From a checkpoint of a small audio frame classifier.
Training: muon at rate 0.0048, held-out accuracy 98%.
Rows from block 4 of a small audio frame classifier, named by matrix and row number. Rows with one number belong to one neuron. Each number is 200 + 20 x the weight over its row's rms, rounded and kept within 0 to 999. All counts start at 0. After the name is the row's rms in percent of the matrix's.
After each neuron's rows are labels from the 100 clips, of 14848, where the neuron reaches its largest size: "responds to" is what is common among them. Only what is clearly more common there than usual is listed. The data: two synthetic voices taking turns or overlapping, over music, noise or silence. In brackets: how many of the 100.
# gate: MLP gate (model.blocks.4.mlp.gate.weight, 768x192), inputs 0-95
# fc1: MLP up (model.blocks.4.mlp.fc1.weight, 768x192), inputs 0-95
# fc2: MLP down (model.blocks.4.mlp.fc2.weight, 192x768, transposed), outputs 0-95

gate.97,121,216,188,195,199,193,191,175,193,202,208,224,187,185,158,143,215,209,212,197,198,207,182,169,181,197,196,212,186,228,232,223,190,207,201,203,209,214,205,197,191,202,216,202,164,207,190,194,186,209,192,192,189,203,209,200,194,187,187,193,195,191,198,201,218,177,224,196,189,262,216,183,198,170,219,202,179,174,205,211,219,188,168,281,234,203,173,185,244,172,210,192,201,211,224,195,210
fc1.97,137,199,228,216,186,215,194,212,211,208,183,214,214,202,175,178,185,180,191,180,180,197,196,201,224,175,190,215,191,182,188,214,232,193,248,180,191,197,210,152,199,191,148,205,171,211,193,201,183,195,186,239,250,179,145,200,181,194,236,222,194,180,221,197,194,189,167,168,200,193,191,189,201,214,164,188,226,210,219,204,192,218,199,172,245,186,231,195,225,178,206,207,212,202,210,210,193
fc2.97,125,135,201,178,196,199,212,164,219,187,204,213,205,217,216,205,187,211,215,212,219,182,171,197,187,230,194,232,172,192,220,203,186,225,186,194,192,192,188,207,180,169,212,194,214,210,169,186,205,197,213,147,230,177,207,173,197,180,176,199,215,215,207,208,197,178,213,206,192,222,224,190,218,182,238,214,206,187,179,213,213,246,206,227,200,200,175,186,227,211,189,187,183,185,221,194,217
responds to: high voice (79); first voice: high voice (67)

gate.428,142,190,169,173,206,187,221,213,209,183,173,189,194,166,186,201,193,216,194,198,229,227,185,204,227,212,202,202,185,191,214,207,188,210,208,206,227,197,198,169,218,200,218,219,167,213,207,196,168,207,200,207,182,223,231,162,190,201,228,216,200,210,156,204,213,175,194,207,198,177,199,201,201,209,186,167,177,209,180,255,210,214,223,213,214,226,217,165,212,252,178,193,193,196,185,180,194
fc1.428,138,166,219,248,215,189,201,193,221,216,212,196,200,228,180,211,187,199,222,208,192,183,152,186,195,188,183,176,205,202,174,208,217,168,186,160,209,193,227,211,163,209,194,206,223,207,236,200,214,207,217,159,174,200,222,221,190,204,217,199,238,199,240,220,225,214,187,245,206,181,186,172,159,196,205,215,221,215,212,188,171,205,214,192,189,178,179,210,230,194,204,181,231,223,184,175,223
fc2.428,135,211,224,212,215,207,207,197,210,178,208,150,193,218,226,208,206,211,214,190,168,155,171,229,203,217,199,241,203,193,193,180,218,164,208,214,213,189,197,220,227,189,185,193,223,169,178,210,219,199,210,215,206,214,174,200,227,193,193,157,173,203,217,173,203,187,171,159,180,197,179,231,188,194,209,167,170,217,193,196,211,193,190,221,199,179,192,209,196,201,200,210,168,174,232,223,238
responds to: high voice (67)

gate.743,130,169,223,207,209,202,200,188,164,231,197,219,196,184,199,186,183,177,172,227,191,199,212,171,161,202,172,235,194,213,210,202,220,196,229,195,225,214,221,201,186,192,192,157,192,143,169,182,174,189,191,219,185,205,212,207,199,223,202,225,204,239,169,208,173,164,203,213,220,191,209,203,238,239,200,193,206,216,198,211,176,204,185,206,221,209,200,224,183,162,203,190,229,241,223,185,234
fc1.743,123,222,183,200,189,204,200,229,222,209,191,224,197,224,173,182,193,202,209,207,195,219,185,193,196,193,207,228,201,183,198,220,194,197,246,232,217,200,189,219,198,214,222,185,250,207,205,194,206,243,227,216,203,172,219,236,214,178,172,215,229,156,247,202,193,190,209,196,195,196,235,212,210,186,234,167,176,173,208,223,220,223,196,236,157,189,157,225,185,173,172,179,190,226,185,209,188
fc2.743,119,151,206,199,199,219,195,229,196,195,218,242,199,226,184,215,229,212,190,207,210,213,189,199,218,205,173,183,201,258,212,183,182,226,181,231,212,210,243,227,217,177,192,184,189,216,236,165,174,210,234,181,200,207,197,170,206,177,195,214,192,222,187,197,199,207,218,203,229,172,199,221,189,235,215,203,211,225,250,204,188,225,221,189,234,236,196,181,155,210,206,201,195,240,201,195,222
responds to: low voice (82); first voice: low voice (53); second voice: low voice (47)

gate.221,064,185,209,194,191,227,175,192,236,234,192,198,180,205,235,184,199,244,211,210,208,214,213,208,187,217,147,185,198,172,217,200,184,184,221,146,180,200,215,165,239,170,224,187,186,197,187,227,194,224,176,224,180,208,200,177,217,205,171,202,241,228,225,213,177,182,200,187,219,186,203,178,232,192,207,225,168,220,199,213,211,205,193,221,178,185,206,242,186,187,178,222,236,207,229,202,157
fc1.221,065,193,203,189,212,200,217,168,186,177,218,218,216,186,217,200,182,185,216,198,239,188,188,203,235,247,224,184,193,208,168,189,220,210,163,215,196,183,194,207,201,224,190,186,215,153,212,177,215,189,213,175,220,182,233,220,180,199,212,206,192,203,199,201,221,222,205,204,203,193,198,197,210,229,177,181,200,186,193,186,171,172,229,182,178,189,202,177,234,199,209,143,199,191,186,166,233
fc2.221,063,208,220,179,210,197,234,207,211,228,206,191,203,216,197,160,201,252,203,188,187,190,198,173,202,176,218,210,211,172,213,184,162,217,195,208,178,177,196,185,189,206,198,203,190,215,197,208,206,188,208,190,177,210,175,195,210,212,187,219,206,178,188,210,170,251,205,154,215,212,208,191,192,195,149,212,225,183,228,207,202,208,227,201,209,205,183,208,172,223,174,224,208,174,180,208,180
responds to: high voice (100); first voice: high voice (72); second voice: high voice (53); thin (high-pass) (33)

gate.530,106,169,176,198,224,179,197,195,212,208,184,155,201,209,219,205,201,229,231,231,203,195,217,181,183,209,190,206,197,190,197,212,203,209,194,235,172,179,224,179,165,209,164,211,184,205,201,226,207,189,209,213,217,153,193,232,201,215,230,203,179,242,204,218,219,216,207,203,249,227,186,209,204,211,206,192,214,191,198,170,171,213,199,209,220,172,174,181,196,179,162,218,225,213,213,202,201
fc1.530,098,221,230,181,190,210,223,204,204,204,198,229,175,186,201,187,198,185,166,202,180,203,196,239,186,198,202,183,181,178,198,189,210,171,191,175,206,208,196,219,205,183,212,197,209,191,200,176,212,210,197,194,197,239,231,176,194,182,173,196,221,146,193,189,206,192,172,183,153,181,210,207,214,210,192,206,190,195,208,225,207,207,196,160,196,222,248,207,213,218,229,191,181,189,176,199,173
fc2.530,119,176,190,178,203,193,220,181,196,191,189,172,169,209,207,249,192,239,215,223,206,195,189,200,158,182,182,209,175,184,195,223,211,191,204,206,180,195,219,202,166,228,196,237,186,236,177,214,209,178,212,194,231,219,199,241,198,205,207,219,215,204,191,224,236,202,220,194,196,220,223,233,208,206,214,189,190,201,204,202,156,201,200,201,193,172,187,211,200,218,198,201,184,236,178,194,210
responds to: low voice (91); background: everyday noise (72); first voice: low voice (64); second voice: low voice (40)

gate.161,071,186,203,203,231,195,231,222,191,171,227,189,203,197,171,180,215,195,213,198,190,208,209,220,205,203,209,182,222,161,187,204,191,175,189,196,217,166,213,219,204,225,175,205,202,206,199,177,159,203,198,205,205,157,196,211,214,235,212,209,204,160,213,212,255,193,117,180,221,179,192,193,221,224,220,203,216,219,187,203,223,206,209,246,187,215,198,209,170,199,172,207,209,190,179,204,233
fc1.161,075,184,230,188,210,240,231,217,221,198,196,194,183,196,193,186,206,202,225,195,187,187,208,218,210,201,195,220,219,190,203,174,220,180,181,224,213,185,157,222,203,223,205,194,214,183,195,174,187,188,174,194,197,219,199,215,203,197,206,213,207,208,226,219,226,195,195,191,181,185,223,145,185,203,208,172,197,209,186,164,207,196,201,191,182,173,216,203,194,194,188,222,209,217,221,212,206
fc2.161,073,190,160,165,219,161,216,181,180,226,197,196,228,192,227,206,244,215,224,217,240,172,203,190,191,211,213,187,180,157,204,192,216,194,225,186,203,206,195,179,212,211,189,193,198,170,183,198,223,210,217,223,201,204,175,145,193,226,209,186,222,169,186,224,174,178,226,205,204,194,181,177,220,191,177,210,166,201,190,215,204,183,192,218,192,208,178,183,227,171,206,218,196,181,205,243,196
responds to: high voice (84); first voice: high voice (57); second voice: high voice (50)

gate.479,088,167,191,194,203,203,179,189,164,187,171,190,156,198,202,180,187,190,222,212,208,188,191,214,164,203,215,201,193,214,242,185,190,211,188,179,178,213,210,186,176,217,206,231,198,219,189,194,196,220,215,205,229,163,190,210,196,210,219,192,207,216,238,241,203,204,194,188,227,192,227,179,195,204,213,181,185,194,219,242,210,186,185,205,196,235,188,220,174,210,191,201,212,194,156,215,229
fc1.479,092,149,198,220,209,198,176,199,181,259,178,216,185,159,211,190,181,194,230,174,196,194,178,221,181,216,230,196,187,214,227,192,205,184,201,193,174,209,222,182,171,201,204,206,189,192,184,195,200,177,197,211,207,209,196,221,180,210,209,208,222,205,222,190,222,198,194,178,197,194,223,197,217,220,205,178,174,227,211,227,212,193,176,212,213,203,179,238,159,167,194,164,198,209,156,206,213
fc2.479,092,160,201,200,219,193,194,196,224,216,205,192,180,185,196,222,242,203,196,211,193,199,230,201,198,195,215,176,159,213,212,194,208,213,187,217,213,186,217,197,214,158,176,213,222,208,183,164,192,179,194,197,225,202,162,220,176,189,221,207,224,217,180,183,199,192,189,185,204,205,187,198,183,197,198,159,217,214,219,200,194,190,227,165,201,201,188,175,153,195,225,186,205,259,183,236,225
responds to: low voice (100); first voice: low voice (75); second voice: low voice (58)

gate.196,110,225,205,194,224,232,215,215,196,203,209,207,200,187,176,217,210,183,225,190,183,224,174,194,185,197,240,191,213,189,176,193,229,192,175,214,239,213,169,210,199,237,179,178,188,164,210,215,199,211,167,182,245,199,200,180,188,192,178,207,193,195,211,195,228,177,188,224,223,221,199,176,208,230,189,158,187,200,200,194,226,204,171,228,178,223,205,161,179,161,232,225,199,219,173,192,171
fc1.196,116,201,252,183,189,206,191,190,203,206,205,211,195,196,201,218,211,200,231,212,227,168,205,220,188,245,203,226,194,179,194,198,161,187,174,175,218,185,172,215,194,195,168,187,194,208,213,223,219,193,178,230,208,198,213,184,207,191,173,165,182,173,178,228,214,203,185,202,174,152,218,168,190,208,183,204,213,203,219,234,218,172,210,162,191,234,183,196,188,200,163,232,199,178,188,219,189
fc2.196,107,210,170,188,184,216,215,217,189,172,149,174,181,214,176,218,222,187,155,206,203,234,178,203,242,192,185,175,226,191,189,202,187,190,205,197,202,176,206,169,183,208,193,183,186,169,173,220,232,198,197,228,224,194,198,223,208,212,214,234,204,176,175,211,156,207,237,227,212,183,195,187,198,187,218,189,179,194,189,188,198,222,175,206,173,209,199,165,171,157,221,202,208,207,180,210,231
responds to: high voice (91); first voice: high voice (72); second voice: high voice (46)

gate.636,105,213,216,179,197,211,187,203,172,197,195,214,170,193,194,214,227,171,196,170,256,212,153,188,184,207,199,210,187,220,209,210,221,209,192,167,235,196,184,196,177,213,223,176,203,180,205,216,208,159,233,195,195,205,208,201,222,189,204,205,179,215,224,187,202,191,222,182,201,179,192,219,203,204,235,152,206,234,203,205,168,200,176,201,205,182,207,202,227,196,213,165,200,194,223,184,195
fc1.636,108,194,188,213,219,180,183,210,190,185,205,191,185,207,200,183,175,188,194,201,191,240,206,182,183,197,206,178,194,189,189,209,185,192,204,241,194,184,165,175,204,175,194,187,204,224,218,207,178,169,210,215,201,212,199,188,201,208,170,174,232,184,163,203,213,240,177,204,187,208,183,163,188,185,191,229,215,189,178,152,230,254,262,201,178,184,206,204,181,195,183,193,195,228,211,203,205
fc2.636,112,197,177,191,193,189,175,185,196,208,195,220,187,226,224,194,189,192,220,203,176,203,206,230,196,172,165,152,238,212,215,163,184,184,200,206,196,158,212,243,207,216,225,185,191,197,212,199,198,205,247,196,198,191,189,226,206,206,179,214,200,209,167,174,248,192,186,216,178,180,240,223,209,222,189,225,222,182,178,183,208,234,218,189,177,212,218,210,223,187,170,201,192,204,189,201,207
responds to: high voice (67); muffled (low-pass) (32)

gate.328,117,196,198,201,213,175,222,201,192,162,154,225,191,206,201,202,178,237,179,186,171,217,188,209,200,167,205,209,222,183,189,223,194,223,219,185,204,181,152,199,210,211,196,225,193,183,218,244,216,169,143,236,216,246,187,199,231,234,158,187,164,210,167,208,216,188,190,200,189,206,211,213,215,176,174,192,219,234,203,203,209,177,236,170,212,206,213,195,191,209,183,240,188,204,208,213,171
fc1.328,116,230,197,194,203,216,218,170,189,198,241,204,197,227,166,173,215,156,190,201,242,232,189,189,233,209,214,186,188,213,191,200,164,218,190,217,204,178,227,179,193,182,169,173,218,212,187,184,202,232,169,204,177,175,211,199,211,188,196,209,233,185,214,218,242,188,205,182,207,229,198,177,156,189,194,222,176,187,203,225,179,242,151,193,186,215,217,204,210,183,161,205,228,183,194,216,197
fc2.328,126,171,174,209,221,196,161,193,202,222,179,222,192,198,208,219,200,255,208,213,216,203,175,159,190,211,204,224,221,231,174,176,214,190,198,226,208,217,211,203,213,221,216,158,196,223,203,222,208,211,188,202,152,202,208,165,195,202,210,208,216,190,185,249,183,196,209,201,174,221,190,199,214,213,202,193,177,197,221,199,191,221,201,177,219,171,195,194,197,189,201,207,166,174,234,197,204
responds to: high voice (71); first voice: high voice (54)